From a checkpoint of a small image captioner: encoder depths [2, 5, 5], batches of 64.
Rows from block 2 of the text decoder, named by matrix and row number. Each number is 500 + 25 x the weight over the matrix's rms, rounded and kept within 0 to 999. All counts start at 0. Numbers have three digits each.
# q: cross-attention query (decoder.blocks.2.cross_attn.q.weight, 256x256), inputs 128-255
q.28:499498502503498498503511504504491497502498500494495502505512499503505490491489515491503494504493500496501499497496496496500500501499495498501508496506506500507496504500497508497516510499507498501490492489501493496499519494492516503506500500509501493489510508492492499499484495510504504504505496507508494513499513491500488507505501499510508499497502505498505494514500489508499498499498
q.29:484505503477506480479491498509483514503490486505513484519503503485491530515514497499483508494493495495488483506508482522510520486495498512515484507492497491489490501485492498509513509501477507514517514517495518509511497483513485468497505473491527493505488495507492509504531486479518489487513514473513508490501468503513516492499489475470494505499477490519497507469513516474495475487510
q.30:498495486494488496506502493493504497500489502507486504504511485501478486487489497493487483512489495510521490511502492503477487512494486504496507491501517499505486506513508496488515509492510506492493491495503481490498503500500511509495496505478495511497485517502496485490496504504474516508493518492488487506502513513532499491507509517508517517488520500495501488504505498507492512492488
q.31:496521516501497478500486497496499494500482492507487523504506498489481494474495499492498507524482486500514495495496500493501504494490492497485497494498521494503482497486509514497516510506495513507489493520506497490494512503497511501494514484478514501495523495491501506491477498501508500512499496496510487498499508494494494498511490511511508488487490497502504507494495488503476491496508
q.32:496483548492502504492459504485489482505483490507465493492501461493459499512508509517492528524501491514495508463480475506491510504465478479479484484481511527490462515485535524496507476521486515511513467525514485491513540511526489546495505514482522484503550462468498493496470489504471461517511452519532473483509500524456486501500473508491502454500494496515492506490498512495469469502516
q.33:522494480484516475489514512518484498498525493524549510469472519488515516499478490494494467494518493476530521518526508480531498505480521502527515524491496471513511491492482514494502501495509487498486523519490526502497493499505499479506510478554482513512469497510491507510528510500495496501508545504482503491498483552538491496478520532485502490502518502461481485503523502492525502483490
q.34:482519469489525512523497488528491524487512499517516512479515519493488535516527470515497498466498534494515486513536484502505512497497486523490508519485503492484524481497465489519472506510489485510502502502490520481509478488521495460531520471497491511500501481531494537480525519504520483481520563499477509517483459523526488479470498498487499527527490473494502481477527496480556532512519
q.35:505496538509514506459487491506509488510493503529503475489484495471488501497490536532492508525515485507519488475508505490515519483466520446527511539494475499506472487516529539523474486522488471533489500481476482507483507539488473501499492503477529487505535462518499497524503511504505467512491479506502515505481512505452514506555499472494510479496468471470492532453485511483515474523530
q.36:495491462468520520494529525504466486499528501490513488480481499506554496477478456459549475494496516490518535520507499492499478459529502535479492490486533487546524529495453449471521542462484488452489477526534542446490501495471510487501482485544474553500482507492510472481527477522544495487493477513474483472494470527504479518428528498496475469499533550491473482543507484524481533533490
q.37:531506486513459508508520508533523514503523486500537503498513499518486530516518505489498479472493506476506507522506510464502475509493524524513506527513486491533527472509506521509481464477545473507496526501497505541457474478513515490482491481530444495497469515538506501523499510490481532489492540463500503516518505520547495485504505530508480549481519484496506456502520520470544534504462
q.38:455508452466519486491517519493460505471498533466498505554535515465495518497509501496502512490483546510480495493474493536485509484524473522478499492495527501475537486491439475501530556514466515508509469478488485430519517465507538463561478512491514482484480539482468489482516512506543501479536505509513504524483492481496479476474510477473498505527495508528486507569493495531492507486547
q.39:503510451490537519480489503494466504499513525529537518502502529487526540519510463477505495460502526453555510514541532486504528513486536475534511526468472472498533467494500493507478483472519471490486519482492536537492480477495518480510479491556494520516470499517513541523522492491506512480513569504468517535499486492524480476459522469487490514512504509480484471513499480473521503493516
q.40:514497511516503506501511517487532472516523488484489462485454509499535473488468516503530498508518462524503522489484514474516473484520524512479497500510513529527481513500515469473540497486505501474482502517539527500487510535461498537476480529506493531489483512458521470498486495529495501510458439507489489469490491545507505519508514514521475482478526548472496522510489499527456495517480
q.41:475527465504484490492504504505481512485495473481523507527533511487456485509495489484462501494495523495489464530521487513505544524488465498523505503501471447507515512507472500499492503486480501512504528524503506534529496477523490479487490504491512487506480508499495517478533516489514513465510557491506513502503509517521508493491503499480512498504503483482509475502494508488525493496504
q.42:493505462499508510505507506510481503496514513491502514503495528496526488508508469496497508479505507489517513526502503499494523505517508497489493497509499495490517492491484498506504507504483498488491498510519522509515485492498501502517522499509503514496484506478496517500492504498502505507516513516513489502485473490502503489473503499502501477502517508499499504514503491501487497481495
q.43:487493534515497478504511513496517509497484491474484505497499469492479485524514503526488511508498489512475506476482472502494497488502471501482491494506513505495486504498503517507514521523492515501490496513507487485505505490519480500522527502488524488495518487509499490507484507502503486512506478530525496486502504500477498500499486496507513469511489482514494515496509506497502505493493
q.44:537479514519524502467474501512499488511498472532529482458466494499508493526485509501523481500524486470537529507519492467540500494478522473538509544487493491521504497512507486523487449506516504494515505523475503521478491524503460506490512492514489526525505471510512502510502515507500487504488504531491522491497495545480503541493502523490492490495502496479503520455539494463531499508482
q.45:510513489518491485478525506549467529482492465507560545516557512505453529538518473493457482468508536464531487555526490500548522508474484497576518526502484453509537489511475523521454479515518483531513539514468501568518458470542493456523524478510503516520490484556490544511526559484522477464509599489510556511505499514492523482481492505474525531525486437495517468477521493429592539501481
q.46:526499567517492488525472500473530485540491481498485497484484476529484491486480532526483486535482474540465491480489512517500475503490502524493493477504530552495471505488520500491528472531491522509514508514480490488482541515514517521503499529509512480518498499487503498500494498485454490537483472515511491467522522513483513522529486530498507492504476496522522533478495508528485486504496
q.47:526487547511473492522468498488469507519478498504500506511516474519484493489516527520483467506502487501491484478479520494482480509479516491532492497488513522498482490514522525498505486537512532519515487510464460484477522508527493507504499488491507456488517505525476502548486514463472503513505460512518490507526520482511501520543477519494482507484468482520509523460476514490504488513486
q.48:459484541484498528449549526480529513470499508440513492511555506507481511545505460508507519505512520492465501496512496510503523485528501468484473505495484505470524498493439497530515531497493492486508483497521511514550505453524463466479509513504523491493516463490517521515486507524544448496511455507549538500512488454460482500508469488475480432500502482533488544523469514490528505512488
q.49:576498518540508474525469474536424539584506482588447485479414434512529452396467571466458410516466457536504494542451485482495471496484510588524531546526520468560443514527523496430425475489538499515521536506453495463389495524426563524543493465489474524540456540581497430535517503469447581510506532471483459502506584543508518580549528489528537553471446563422554462467548483501476486452489
q.50:464484512485503538463538547448555480444502516429512501562546538475476502513492504535507546496537535475488528452513526544540529513543475428459491469523478506454558495489506508564597529532473517464487460480506466513575534462528455503512462591471518476502502483407506500484483522571542456475502451567514543512498474455400467466497489510513494405511546485536462554536448499542484521506509